From a checkpoint of a small image VQ-VAE: encoder widths [32, 56, 96, 168], muon at rate 0.0071.
Rows from block 5 of the encoder, named by matrix and row number. Rows with one number belong to one channel. Each number is 128 + 24 x the weight over its row's rms, rounded and kept within 0 to 255. All counts start at 0. Numbers have three digits each. After the name is the row's rms in percent of the matrix's.
# convs0: expand pointwise conv (encoder.blocks.5.convs.0.weight, 384x96x1x1), inputs 0-95
# convs1: depthwise 5x5 conv (encoder.blocks.5.convs.1.weight, 384x1x5x5, trained with AdamW), a 5x5 kernel
# convs2: project pointwise conv (encoder.blocks.5.convs.2.weight, 96x384x1x1, transposed), outputs 0-95
convs0.292 099:078116091097120118128129147118146113081142137147147160132146127159120136148176127141163171140061102113120140149101097147139079178121111148153109127116117119116141150138174136135118164126145101173115131113137105139108103154146073093093145120139128112124141145145126085169134141116129108112
convs1.292 112:117153129075143124097120145116112126068075127105104119113121126111109119109
convs2.292 115:112123129170124162144162116121121144132131098133146104128104112139108152113151182120123119130100139152085135116172126136125135108136119091136193120144146138107131139149105110168114166144146157158162132142108121113186152141100138165169149165102154076088127155122122087127128104105126142162
convs0.293 093:074163111117113121100158127136149113104104130149132142141107107060142148122143151131172181100124108066167152132130135105132098115103155143093117142177125146144161117119132137115128146131132104106130078146132107123159153093114104109167137114156097130137135170129099125154139129140152092116
convs1.293 114:114111114135106115149098109123099126098086146169108096159128129126178101140
convs2.293 118:156173131151179150127115147128133104133121141124136144150150113140122080118117140086116125148168124165162119149128126119111135147111091074097146134118158112135117159092120075108169110143125132117115085157132110179147135111110127092113124091144117157182119085120171112121106153143144105131
convs0.294 102:120100116103143154167130142150178107134132147087129127147127133144080118123107174145177088120108112125150167151106106158146082177121099098122143084108116179174137147120154121135099075102140120140096098124114108112109161099165129143130146130123118117132153116141109134106128102120142145135
convs1.294 111:122145095131133129100108097145186134092108165136115079121145119139117125100
convs2.294 102:157144153132067124168146122149135167146130106159136131124106098120142129147152104167111153120104148138096104179165095143131124100137133162120136048148134166119178116135094126152115127105120137143182139106130123131136146170118144150118178123111141126098089146131133136143125139145146156112
convs0.295 113:120153164131109135111111111101153130110098130170114122145093110119137094105103144100161107110144157131098129128136177151129152110125105101125105133153142130135078099120106145142087154131126122143166168156083140122134155123083142133113077127123158170122163150164158099128110154178132114087
convs1.295 097:115109114118139094101108122115135099137143109138130162101148141178146095182
convs2.295 104:096188160093114124121153115099110153102138071143151128165075111123154091114171129140133154124114151162107098148149110126125152116108121140138151142147127144119155151160114088141125122124131136128130117068156107127140117070120153159118152119133122169120127130075088143123127135166123120153
convs0.296 089:129106075115138132107136143126146102137134129166116121130120092133153074102092133088100133161114094149121120126127103166094159139119125141137122115154142119071159165124136130116140131146134115192128149167119167112135135149067176137101110161087163146139162116137136088144130127139128117122
convs1.296 116:144116114130133123166117102139167177106137137107171156093126134097145136094
convs2.296 092:134146116153138132104121090107142083140143148113076097152135159137089135129102223119125124128148091140125128104100124143159133096118108112119108156087118078089140106144120124106151151117110091107145119153148137113113084097122107104115125132115139120116118144126177110114146136097094089131
convs0.297 106:139069059103112166124135147113136127121116116100131116139097173124079152148095125143103105123149134112155151123099117137136152124112141098113110148115108135162118139140177134136145119155121123153103127146120161107081129168091136162126171096142143162158126140135117168141115127130140063117
convs1.297 109:118107104123131130092085109121123143129111183114141169123098136142114142178
convs2.297 099:148151107161148102120136145135152120168165170156145143138116130121120098104095103155087126132095138125115109122143155176109164132131138101180162118110123133176126150145146121068131146085117113162130100136145124121097162141085149134142163154119135152136192140138095140133117162114117133123
convs0.298 105:104130126137120173139144109140071110121134121088117122146146136109155125131144087091101100120124118140102158144113118137111156110146165143159136112154140123140091136155171116134130082110118153098095089152154135066080120106127147140094102159133146118168170151145160144152119118166155106114
convs1.298 094:110108122123122123149110125134120132230156119111135131099129135120135121122
convs2.298 112:112093169105131164126190097113081120130109115147101170160109137148139112104164077139101123191141117149150137133139145147083130147124100148132126129100102130111131134123141104149161131144114153129134132140211122142144134127130155105153113122099128117114117113083122162139139109102113102149
convs0.299 098:120129099086136121174120141107089144138119116110108125156121109174107159134086090082143125126120132108145119165097153144147137124109153125102126167103150130143146126103133147144136120139138133138092090145072169141111111138152165082156150134124109187169131108097119114098123109172134154147
convs1.299 101:120150148137127127182183137120121167086091105117140101135122122116126134102
convs2.299 105:128164132128152118159122139127170074103095139118151131129157125138143099155124074159130168099101137124145121109127088121157125151152127108090108153123138138121122101102139128148115152153145131131081138123140157152121187115149146110130131124145118155162142070138108113091161102123084068127
convs0.300 085:080142093116110122105125163098130078117182112175098178090110128115101112126111133133147141096130128158136161172112142138119133114110174133131115197129134118156105127124131137113148152110134130116138123137114145109140139111100093103127091121095150164142136179174087126119133142137105125154
convs1.300 120:129118129097139096138125096103102096088171144102106156120135124155085119145
convs2.300 095:093119071052141145145134103114112155109130161122076138103121111131091154105143121153153105079111140160119151094119128124122163108138149152128129142149125150148114114126096161117093113116175148124134138099104117114122115112185100152163112155122123155131163152136102119149135156158109141140
convs0.301 106:148126113114129105163123164140136110148080108141160132148161121136116172170129082094115135142095112141150091142103125131124112116137116151114116111174146169104184179107160108140076084127136143150144090156085156153121127116134124066118156155121123127138122133136146108103128121119126129109
convs1.301 081:110113118137132102116189111159115130152183141111091108152107111129114119108
convs2.301 085:116124099062130107145151113127154096156120123139154110119120123147158123163162118139136148100118134120127105137157198117156108097118147111164146182099066149092125142132108152114094140146096115101144134163132094130151099145157122131106122153155133133138106122145101139173103130093155110126
convs0.302 097:152123115139123123117141085143164134132146090122117125135098109126088163090148140138126144135161120122119102118174093148089170129125147162119163171168113121105082112112129162072159108112116118127085193092120122137128119131103174113145161132124133138154091108116120153149158126117118118134
convs1.302 103:128100122112106113118119160115100174121111135137123084116108154171154174130
convs2.302 090:087112150139163163147120170095149165111133108078104078128150126156102121120121117138151121165150109153143122111133108166130108107120108133125095121094123117167109117113152177105146154147132127128110110117093074154058115160128130110140094126120168106119110112146151159143113152112139102119
convs0.303 075:101138108122126146110116152138135132112123124177124146108108120074112117113137135113117134097138100107153118130111128135136101100132110122114110119218142130156134167141085147087090174131135134089119104100146094137186139173103110138152144100139138175141122157138108121167155140144146102129
convs1.303 117:142125118163135150102106153129119103085106121135144085083169129126107161119
convs2.303 103:132115155120100158166123139094121096111126125154113073109086108116116131123161168128096113145143126138133114164116120151133108134141146092134126111147140131082118166116169137176127144143134147138132101106136133116128122095148143191147139167157119110108131149167137076153106107118158133197
convs0.304 110:127108126138135188161113135134069138131123100160141119173140121140123142134125162160125123113099099085120159110150141147136133097144142140142089080124121129131132137175136126105139114129128124159133118174141108077155148148145135129106076117103156166112134158121111081142080107158133087104
convs1.304 112:158100173113107106135117094142115118122115117133100083117107106137104098173
convs2.304 114:111154110136094147126140137139133163146119139131123172140136106110182155110124095115104097109111143174138139091148126196139137168145159138111185096146135134127111122115131148065148149126160164149109102135136132115150165106122108099129110158145142105139158144128094093144161155115123109100
convs0.305 085:117082072177146146136135161132119092139163193111102144157083174144113112109097076116146131177176133103126134126101097159137146142154144116094103128124122065107133141090113079140125124129132125129161129125123158131130122129143144140109101135119146120148145117147126114151114141128134138139
convs1.305 102:113101125122134127134149119131089127130153183131138084153156102097096167119
convs2.305 097:098153171144130135097115117142150149127121144178164140142113098117152104105128114099112140149141123130114109165155153119112106127140153126121135127170145129148113087115106092144101157151094115125150151139080130134143112116134115113196138104165087150106151119103145073122132187111096105098
convs0.306 118:140125158155120124174156116113113095171158122116118121129139147189099129154083138119123136134106162098130134130127118164109098119141107117077125152149147124144119175118093104121127132123110140126122115152126113097133138122128127169163148141146112094135173084169117113103127111069076172116
convs1.306 084:128117138131126117141126126117151159232141112119102120128135125128129124119
convs2.306 101:159141092146154154130131091113104110132103147139115163120114146102132124157173132117173135111163158135105102093126119110123105124114116090138131091130141140122149137107118120126098113072127133164141136113141077139126163149134087102135121140113105174118147165152085103185123158160120176102
convs0.307 116:166122093141130131095124137106159157163151119144110103120105068140130120148116121092108168110136140101076114121146110128157084109174131150136124099157152112127158144151152137121122136176099128131099136179097115149137139096139145152109125143090113103115129115112149157147122191135104106095
convs1.307 112:122146186161137133085167158124113116096160111130108114114115091122132132118
convs2.307 118:122155090174131112090164074100140095158174107137165124151119105117152142150127121094143089124126106131134113112164110147139142125083164130167139114146144118087150147118084135078148123138085147144140104128123150119120128125105106137153151151149132073129157155097111098142121159106131129149
convs0.308 101:164109074134178138123131147134095058090087145157086062118104155127109136124115092107143134151141149105118142129123096158151131154127110087116137137115074136107151144119163134138153161180130131150128176132119148091134123114139131125126147130120107130141103119125138155145157125144143130147
convs1.308 116:117160153101134108120096121158114097087116098154100160128140103163144121100
convs2.308 094:163114095136124107113136135136092159116137138156158180123083126128100133160149134069093122124116115158111149153115111165104117147100096121136113126100168122090145136112128131105142141111136144132111175104120142114152089122102083108114127107135170095194130149102164097132158141133139106143
convs0.309 104:142132081164106128150154146116128127126113126138160125149139142137115135145157118078090164133145102075132169135126121125167136130140113140124141125108125134108151135103167066105144101141118126124139063140104105142125147103072181126120159146129088151124125111143111101161076167129138139139
convs1.309 106:133098123110130141112089119143120125133124093120149100110109140135153172198
convs2.309 112:121130153131191127136137131115116151095112088106139075134119115128102147109165138132143155092119145137126129145132110098096133142137099132097144151125125156156145067142124150155119140119138149130134157156093129123108093165153165097131104126155154148130071118119163148145172080124116072123
convs0.310 083:100148100131114149092154132136157112132132150154128155200097129107150130110140128089165156128094130122109142136106100151159088152149095100076098152135097138140154154099120145119126155125112126118109098120136090140141156111097091108148178119142160096146157175133123087139129140139146111128
convs1.310 118:123105131116100093126082143140121121113117152126094093094110118159106078146
convs2.310 102:120123099146126116067117152167122134089153132086110164112115117141103125092089151145146125153123088162114156133106131120144172122087143140116168154130117123139111168117124170116115144111114115157106152188118149157106114115081121121148086123120158128107118107122148171098152136133145168117
convs0.311 098:158145111118143081139120164147191116163120173153105150118146153151124099121126110123113137122153117123106157100098163115137138146144101143140109105131126128142112128151156137142132119119160082128143150154110112129131153089089076120156111123130111149090101122119156175163089135084104081100
convs1.311 090:128120163122122116120150128144148133108194155089092110111122137168114118156
convs2.311 087:057169098120176162107151091118153120153102131141113131084113146110149130128112132123114140155126146110108095122155178118131095099158137069147154135163144136130120129134115119146156128116131139091148130155101161158119126127127161086132143124145158089138097148105123121130133084104112160089
convs0.312 086:119109138117124101110163085120147098106162084174101133110128095135132127143127098107074111131164129095105134164155099113144150137101149096152121123101133157188122134163132126105120104160149159142112153111156162136161137143131107125137128133152152123108171140095114161063106141129154120125
convs1.312 089:123097129138118106101090144117114096166113131135167195141124135121098120134
convs2.312 078:098124111152131158114156115121133145127139155145094150121124140108107158147107157096121153117133103147132129143117141130167166142170174084127081111128108095057166158114136115110075127120117141186151124119105125128129188141110164152125121108144080150120135118130138115107122131157157141111
convs0.313 081:129083142136131122114179131098121153097107114116117112138184131135127132153149136099073105169156107123149092133154129143092118103149105087143147165110152127155138172091117135089126124153107130137134101116138119109148106144142154149108089092167170107120115157134139129189116148126112099140
convs1.313 115:139132103139132122162182162142119105154105116157104167161136141159117105112
convs2.313 086:152156105141168153114151167125125124132125113139132147128142090100095153084111113109126134099136203158131137107138161138111139144123106127158107114113164109117150126119120134117131141136148142114098103193140118140080114130107140100146121073112126125121086170117072148140141125092140080120
convs0.314 088:118099113110141079156147141125138188143110099153156132122141139119144117108128085098123110126159173147127137147082098086124096095072153104108098099148120149166122140133148118115098133112149115182129126097111132126093154140132116124129111106140138128132127135149166141121159202142147127147
convs1.314 093:122117103107137105143080135105142115121137101138099201103148115137154126124
convs2.314 093:159123137158135123121110139128121159108119113126140153193151090083145116167122127088116141136192139127146102094102159120127113125101140081126170141138136140122147160164079109122139116125161170157113081124160124099172136112125167130131119107123107094153152139140140152144126150116157099130
convs0.315 113:102100129099140096135163093128141130098124115095151100139161142116147162142170130174155166166090116130124155127104118200172113151097114147135128088104131106180139138116147132137130142145096154139116074117091130135113106108140116146102095124121134106115158103141141112149134148145134086117
convs1.315 099:119120188112130155146079162116092126104088142126118096121131126112115144119
convs2.315 103:114135100118117160127177140101076162121161106107129113110077105110122144099121142145180115112167115111105186142136123136121151114125149141110132138161127125131087150131143144118103157116190198127109156141125136140105134138145093119137162143112157104131160144161126161131152139129091140121
convs0.316 095:153151097169141143161179153131105108156125118135126147155121131139112139124172071125116203093162097111158101140156137176128129142145103156085104093147114146136128128125135102099152107150132085122113099103105133098129126097124128113098148134108132141139103110083123124149159104128108121151
convs1.316 095:099128159105165135115163134197137139089118118111117145128146104121105117113
convs2.316 098:137116150112103124154085107165137117108109099100159132176150116137100151100145146103159107131142083126139120101146140087128132126145153187104151166155090118091148090156156142149131159150119118135110127172146167143164107130119139128116089141129090105124113079136107129119077138133127119107
convs0.317 098:147146127143104153137102113177143132117133160147185110163138134137091093151127116104139171147125135087103116160092105130127090142126130107105161135122112169086115124168141108098131109111144128148114119101155116079101146104108169139129112141100146127138146099173151144061146144114153126117
convs1.317 090:129108144113142104129132107128118163188106124145184115103110126087153122137
convs2.317 099:119137124090195151143153106113135113140087166130127157138127119168152118116119114111156102105153142135134106149099175141124132109108121106136155097130103083136088156120141074116146119089127141095120126103118143158171146118146114132078113124134089167116110094129095154156122161157134105105
convs0.318 098:125095108131126151166158107092120164086129093115149126155120162120100100133160116128114154116149158117167112123117120118097126093146115116120185137143162124141096143097123099125131115136145132090191101096143147159140155124103167075147161111147116151142104112129122109149083105141159150142
convs1.318 105:109112118120116144153133113106136121089123141118167199113137110165165132129
convs2.318 106:112112111122117174131129121103164122126114131139155101136137138138110130116133135114167119128130093075151123108113132111114096124155153165156097141066117112154075149128112128090111127098114152087144117132118117139090132146172161111124127131134138149128133154188149135162083138060162125149
convs0.319 075:132113140121076127154157134160135155150123144101142138157120124145109163143146124119122151139139111120066121136131136122100133156136114161088109120135194123126109124102130069132126117117096128139083194106139129184140113116140143110101147167091155121139114110141136095091096127110131173112
convs1.319 107:110130106124136103113132104161098074132104119105085143128102117115144101171
convs2.319 109:148103120074118122096137131134123128081122150157175140120144142176115133143120174116143135110104161126139118153084123120136132168127131144116150157072156167126122080151098107127130149151126120172153085152134101126165094103130104113080108126144158102146098093112146127099139123124156110136
convs0.320 109:113104070095124152098112143122124146097122121112144124118131123127132105092121086114069139089127149117083171151150151154168119132120144117137118121146110133136138109094166122106123118132154142124182109130152127172102172144115169143094105166184127124141136150140129137151106170130092103132
convs1.320 101:138125157093132131156190123130127126166168140136127137111115129118173161151
convs2.320 122:137116139109138147143085155114160128136158149136151155125155113160114098116137116134124130125130110150166087158111123127077111110151131108113111185167131145110129139103143138121095161157089122157118129156147131137160142093132134122086084154121099164103091109168104126119134062087131108152
convs0.321 116:166145084118143119120096073124107144152089127105157125101122164069119165123134101113156133145091119096098141152088096109145081134130135129134113086120122153148154126159093111105134071134139146130133117152151120132132146142129110138155112130136150159125170129147136172133158132155172104150
convs1.321 084:129131135131117121109102129122122135135189149120122189192148125121116111124
convs2.321 102:132123168157086131106108120105123134138175101142149143100083102115119092086133113149101148175166101144156126144131132147133115116128163127122100120116133152135125114149145150153105171137106117106085164087139104092126107136084131157128143131133138058125103090124123124091136085129107132101
convs0.322 099:151147111164116099144138165092156134162131127152081123125103066135098112156152107082138129123111124127132099134127130107111074145106173138146108105159127145139159107137118098155124109117116138136089145113102129166115109132115140180138172135120148126111102096095122154136194137119156129153
convs1.322 111:105191112145131150149101154104121125113157121136106115119137133102087102093
convs2.322 103:148119111170127155161172152109160179145127115160130162078078158125180144121135111092088124159109136179139121091141133164142136147129131119127111140142124121067120148100103091138136132120148118151107142092141138122151128104142096116134120126116126118119157127089108094141142145103090124093
convs0.323 093:148112108119124128139155128136142148153123125094100148150131090144133107146043127140126128105134127118119124150092136110103087116136182114110124142102083122151083131117112139127112123094100132142114169150136160099139117116140084149145147086153136152142155117135149146087196136174134136151
convs1.323 116:182098100106093117145142092162117113137087109142115110128100122127131139157
convs2.323 100:116154130153108134107132140111127131136154131162108111122161155109142107119119130133157103162124081126132127132164129118180116120116116133140081153139112165094139149132129136134107081144096081113158108122181106154104147100157121140166165134097079160109158133162089150132083126088113155111
convs0.324 103:135108040140121143132132113102132142099120134123065106125127113150094152149130097107110091104123139113129123136118137136133137097140171100166155153097077135101135119086151146154148134149119142089153124138149161108165133141167163091154138095153120116148158128127091124154127152144136137152
convs1.324 111:089116119150118096080112119121118140180141169125134122105103121121162153150
convs2.324 121:135141154121145150128132163143151124141144139083092167107118137135137092136121079161097108113132139090157115112134089114139118139092116126060123128117097161178140094126090099145153104167085121110130145108123083134160141141125151117155116134137079155136133115107116095124097088154121140124
convs0.325 094:131110148116101142144121131085136143124125081085151148114149151114116149131112098138120110150158141120127111134109111151104121128107130144127135194123138107129118139092155124115159088089148140143127106084121139153145102081098148071189182131094131143116128124141163137131175104140117170140
convs1.325 102:116113113095097152134143079116107152159076107137137173139147146121139140135
convs2.325 129:099087140099122111146115152133132140133106143140152145094073099142114140147117099131085154140126127144108100120083162144081091127117114120094166128108121119140097154114152112104083152121096139124101149110140112083138123133118129142135127147184122181138146126144098117142084139132179172117
convs0.326 088:142144127104096161124121102136146137181090117082133126142131134097129181107144142119156141127112108083113165126097108147157101164137119160089104087138091177117141139115144123100152103155158176140080115131113105097140159131153145149111106156121137139130166101130107155148116104101130127111
convs1.326 101:126114126109159131099135115104141148131108083124151116087116094132184161145
convs2.326 088:100095112089162132155131126106130122158089137110124093102160106106163135122127129139152119103122145088104078110113154160100126137129171108124159116141110089132114191115125115096140151158141143136145115119069093102176151132149119130112123144092136141128155152160097148134129133184138141144
convs0.327 122:123128170151136144165171109128131133155147101124159179155154136117126108151104094091126145117093143111108093156116154125132127081114138135133117104112091090146114099111106112130133122108144131130183080110140132155103129127126101108118113132139110181095129179097134110124105173146186132127
convs1.327 100:155131166087113172155106124152109099096101117139117103121119101152107122103
convs2.327 094:112129118113144120140133131128155130090134122132140110151112166146099112137155152133166148147105118130142136158162154120098075071119134137164113128112096146132136116117121116160096133137112117132165116118138144131110131132177131139155168129121067150085101103158116182105098156129148150201
convs0.328 096:113192138161093122109123098135151123164093140128092162096163141107138132176138064097103127146123127093130138143116107128120126138132050174144131123119139125124141134133160153120115095121139117165137122140129123137126181106089119087162142116099159131112125134125125139180118127153135116124
convs1.328 085:146123122125130119113156203137150114177114150114097122141106126095118108136
convs2.328 089:114120135141151133099158127062135132136126142105113152103129164102168093138112138148079134116114116173146146174097135124147193152182116164112141135127136128121117119104152125132143158109154143107115137098120137103115148147097167130112101112148155100140126117131085175118147100158128124084
convs0.329 102:130138110132155090115135088122097143131093131108162144116159145119147168149164109136177147128119154178148151114088125122142077137104149133113148103139112086158161108108162142108126128138111099151158129087102176098118124126111094146114095078097124113164161137136135109147143137099118123154
convs1.329 084:127136130121134120132150117122137158151112123140104045178115119111096126125
convs2.329 114:126137138131136146153102090096095131106120115158109130148096127100078113123156138179119142129114172152152090104140162128131123091118107153122149152116138126090141161105130141132116131095098126154141109125149141130154179078118141189185137106128114155116114131176144097135143114097106159133
convs0.330 100:119123108123143148129134174124087153078124115093151119136121137135149140141125074112101131136132149102118141118138120142159135086129181172143067144150139103115146113108143118138130118094103158097164112144188140154148142094149151120118104153145115113130100155157118108154070121125117089110
convs1.330 111:110108091111096139152128082126110161186103136144151162107127133118139140123
convs2.330 139:133134176143136120105122156116084075138124147099125122137182166093138107149102110131132116102134133103187150134136159137142132164145097160120086149122150136148085111109132146155154138112165093149123112086139131165104118126137117096141118119170088109143140110141093167137158133143101122099
convs0.331 114:138119117137079116141092117130087147137105080130099112110150126115105137150109101154150135115164125139133128127076126164107120118125148119107126158121119157135114133117125119139117113103178124164148083102131173149157138096145155056157138124144159138155117149120137119143191115166083131107
convs1.331 104:120119124102091157118077137117120175092144101123172161148133143138130130116
convs2.331 125:100171116146163136150137132105184131167128175154119123135140130114166133143128130115149144096113143117144126133122145145155128140167143144127115114109133154114128105100142150113140110143146088102164075134067096156103097136120120110096129077165161101169159135140096105135131128110094090097
convs0.332 107:131124130138146120194131162138117097100133132129113135136131141125132150153157108134144131125124137100126103085167098138145115106153144155119089100135128092119161134157161101137125147129084112126149084147127113107155117125155128153080095109101123134091173175130107100171061140143158133101
convs1.332 099:130132146140123133113120163107119091142138195137100106130166084129117099120
convs2.332 107:153115099119078159097115099124123129167149124141079087111110152140117156129136113090160113128177116101123084094137132121130112112087155136125104160128112155088149132110105127119109057136112130130150123091152137162142131096156103083132145111138126153123119148122139099143106152081146154132
convs0.333 095:112137156131133093110132107144072147124113109129113118103100150129127123096188141130107198146160145149165150114130121147138161144141153111092124099115140096130093128103110143094126157139149093095144124128146072113129135112118129183129151114171107127108160107106107120175115149124137151156
convs1.333 086:145116171177161124156155094098126095120166128139107102113132124119144103136
convs2.333 100:078087146103135177139132089154140096164115138117131114151100169159107176169130133156110130156125174090136116138109132138134134118117115114105127127103126130138109112135172120102180155103115109102176110097109143120145105145097146167145092125151114107121124093116156130122128127142128112187
convs0.334 110:156133140188121129096148132115171110173120126110093136131155090134079142148124106074118123135116105152113113117128114153110098134122118181146125113120112130125116121156135150135101085096136112158104192126118142121117120124142102111102134132126137176127128138102144126114203093172131151114
convs1.334 084:115134128165141129131099156105115105124085187106083141123164114124119130115
convs2.334 103:105142174146140122158114145175108155126141118123105139104141112111168071109123127141119142142116140149132130170159105140161147142163120124101127097202121109132157123087127096120113139157142133143110095129082145103120156133112125140158122099143128153104155162151093119110158112139126086074
convs0.335 104:146120101142112107105157073100105128153121136124135123121107096153111134131106137186108139099148148135081179137157128146147121138155145125140129147130197160147111098099165120096164126115126096122120162087116093132117148108121163108150181118130138143114111141153096088120132141130091146108
convs1.335 104:132135148123120141133117116100116168128139105170181174105096111118089123132
convs2.335 094:120113116188155118090161119136149108195120137152112140139157117094124161138150102089100139162108173152091102100121143100120132123143138092142143113141120127142146140146144127114093149164127125127145122149121160154153111178098130113129146141149128105158114143118096092148130128076129103070
convs0.336 105:100100129137135100155135173169111159118083067085133140105128146180109136128145120150128127105131092113162118132141150123111103108095123135125122145148147141162116148101139155145128108131125101105124159133113169152104124111131118132135160129120131137083139114094101104112162088197113175148
convs1.336 105:118129146134122121136106155152147134079140184102095098130110106155131115168
convs2.336 102:157092161140100141153072160137118120123139138084102123126120133150101103086115097127142123119113132101127129165191131150122100085104105124108113119160075127150117124103124127140084106122079147102113166163125138137123155160129119123146098144128102160083096101166118099128109106121133141134
convs0.337 106:105077114146149117124161114139137178112144098097119118150127094137125114159124097140123178153130135128119103133145107135094114171139140183132130117133142086088150122145097097122106130109116126141085121098122164166136106121129136139108178133121109140098110110130151103137132163120197125184
convs1.337 093:126101107087125127099114129106123138154128129155138123146120145110206117161
convs2.337 131:153115096109140129122126116141130084192170084182147150098108160180123146188123107141105156104110151128150132154119131131144128161155138125144128150075134165123142117102122076128119120109125122123133097112185116150152121127146112112090145129143154113158117130124111133108078113127136135135
convs0.338 106:127100139105160122171126115159093094130129126083148098095150137083119118128139105169151140155098163088068118157164100146163122126140158152133117108165122128133146124121143147093152119094129164150106139122140142121149103123176119160094112114115135148091108153125131091139111146142101091154
convs1.338 107:132133113127135127150122152132204174163121130140101167137098122124137125145
convs2.338 099:109150090102120118096134099123089126122120141146127140099110076116160144151121114117124111110174111130116113141136152099122177120066143162154167112124142117109129142106096145130143172126116138115156188150139147135113082139145170118142141139172148117104136154119138132123118179149131161077
convs0.339 091:151096142136118115140162064148147132132140116132124165121156164153110115107175093094154168150132130121060113129122129176144159120159106120100103148102175170132092129132121108125127118078172112127141152111126136146098146128103129085132152123117127119133067114130134117149129136106134134110
convs1.339 098:105140159100155093173163117132108115093132156137106173128108120122098132121
convs2.339 083:117057111127072089126101171091128091107130140165100113115106148107144140116138151140155166142123107121102147099124145134156156105141180157119171124160131108144120140086157145131114128126174132122134141114121142100131130132148154163157140158106152145143139162152148118105107136153161159104
convs0.340 080:139095091141133092140148109109118133175124156120141111120144130202081141095119102120101189094108143112172124131107127134117154156138105110121135159098101071101135132116128107129130126160153097148139135126105098188140162118129128126136145100148113123096134115143143103117151139115120129179
convs1.340 103:135150122099087125161089129165133147117116113144101102114143123160174111160
convs2.340 074:158139128099140103132122102146160104126137178145115129094111125102090126140136094136171109108165080126157128141109124071165116074134156145128082099125126151108142133144103122145140088122115110111174100150144095146135126110155131122113145096123133090145088132178127128108141093161143098138
convs0.341 072:129124101155092120135104184145132159138125135185133131147093119107112128118128114067108133147123131112130131110172106082129128127123122145121145129145158074078129141146125126081134103141127119120169116138133149151121152099144102126135143101151130128163126140130106156062163131121098182170
convs1.341 091:128142148118127153116099147103106084148177121099182153117116112109107121128
convs2.341 075:144097153112143151127154162085144118112106078100154133111103167101111132138178157141123120142120158122124133140177173164115158130126115107135119152163119100127161116135116146125121111085159171158137114108166132138128169146111111178133127134099140110129111154116137091169139098153150164158
convs0.342 092:148145165099140108137154118133106112118130132163119115119129106114120146113076170122151113118185083073159144096134098126128164128084122153173120112148157143130095127115084105092132093123101106096133147140143123131127173122114127158156155165156127132108123135113135085127131144175134099149
convs1.342 069:124129127119127150107145109129163083134119101125100206107127110124123100141
convs2.342 079:150136144060155106110109153110137139122155140129138139120113128110112149159127126130125137137109127109158200136155106108080148127113143137171125156113119158138128111091114136080128128120135089168142109140100112142123107144162084137127115130150096105054109145133162133119131124128094184114
convs0.343 125:138134122131086130126126090140101131143113141101132104132131177092129172114141099134145118167109123113120131122103126118192069152107104161134132133141138177142139140118094102078135126143144158108141132112140117136106130148147114176136105157152124140130186091113087186135122109142105113100
convs1.343 096:123104146122113109109173176139118115147123112132105108138121104095186159140
convs2.343 105:134137121102101126152141140099108105131112152130110160086113127089140125159151130123152142104174147135135129143151086153137132114141111116095090132141134083156119151120121087114151172089166127157124086113128088141168152142179109113120161130111123178154150139116086161178099139140136127137
convs0.344 112:135166169138085122159139115116121137139174097144130152135163115158157137170119113129122133124104104127051100121160151138128133096137125175154080129150160139160127113129136104139100135121103121082123127122159082159136136124140105123143108127100148138092092132100151118146140128095141158080
convs1.344 082:133133120153133154179190146139128119138079126143144146154139118131110101101
convs2.344 111:148128095133117126136151127140126169146150090160140098140112147110141193124160170126120171121092160147094160087126180125101098100135108129199133106126144102115135118113129128156117123097144142124131097126135170113132101130133103113105160164110157114136088162126114138175131144105138118120
convs0.345 111:144137131124147086129144110195108096080090119191134126141084110131143123152122129130143161124147104112084123129164101187149183123141142150081103112147101138153150141120123113140154136176104101094114132126140124107116141094138122151111120102132095125123124107124106134120151174123144117134
convs1.345 112:121101108120126098096162109104132108170178141144121149077135115121130125153
convs2.345 102:131147096143168138156115141084137180097091071118157082123131103127085125185098161099141115166144125139116100127140147088104121092104133110131128142107133138156127158139100104134086102142163139118117145106127106146129103135150107101087109132109129116113086122128113174146153121112117143123
convs0.346 098:179111156126102128147170137081178107104098115166132136149116158084082111142175127137102121091166115129111102147088144105117149150147155114145157123135141142140138154117120099122136129134121096137144099120119115162121075129115157101118136115143166133083144126120134162143129133094148073127
convs1.346 113:106151126128142098091146136137157185164111142146117110165114137119150167118
convs2.346 091:130101138129138100119113168101186110111138129129163082117151126142106081118115128129140132150137097123105147156124139120141120110129149108125122113173169121156150133121082149121125069116133119142115113160104075119110095168146140142139141111133113148090101139139158107107122131120084081059
convs0.347 104:119103151115104131117123113129065158072122103132126157118106180126145153134120118135128190134135141118126097128125195148139116128149144146130128137106135142153079138119112116100082132114116099106098117104154191160132146109122148118121108140122100142136109141125170104147089125125169166148
convs1.347 109:111100109108112146104078090120115098104145108135142142149122119150182128103
convs2.347 094:098126099106130145107088131117150105171167156175129144145152119159138104125144149162085098132113139134106116138117105183115153147108152091158115145089153157147124135121157141074126146133117154110146134114142126168132157110147154143162140148113141140129151167148145109144088172111097127082
convs0.348 108:126148137131111138127149135114156133114108180116111116104114117085070121106145132161107131106099118123129196095144101101154082101147077139140125089142138116150146147142124079097088130116157131146179155129134117137191161117125122135149141134139146106133109150130140092146141122134149128167
convs1.348 107:131125196154130114177182122124127156105124113122106120129124114103107117119
convs2.348 122:156106141136098135144117147114139112157099128168142080137147138134136106146131123091129148109142134099153144175118167122152140134171090118111118151115099114112090142132160114161161124118181117108131140132141163114112112123137147108142182115135124112199148106114102123153114091097108075092
convs0.349 116:120117131106119112098093145174094106147103124158102111085134131101116108154117119128161128164106174101125158132117191080126142129077116140192146140159101102138129094152108115156108138135147101127097109143121143148094154113145112132135127144108154127116120138105166152085165135145127149148
convs1.349 091:130136129133131146122140137122127128197186157151117135098116136120154163159
convs2.349 105:115154144139149139155125123129134103145082157111084094111139132137131101161137122128167077084139183124115108139145076177135119164116135080111141104095125138119111167124084109137140091146137144139157110101122077162140156113150121093131133113153119120149103134101115112170133119160128118138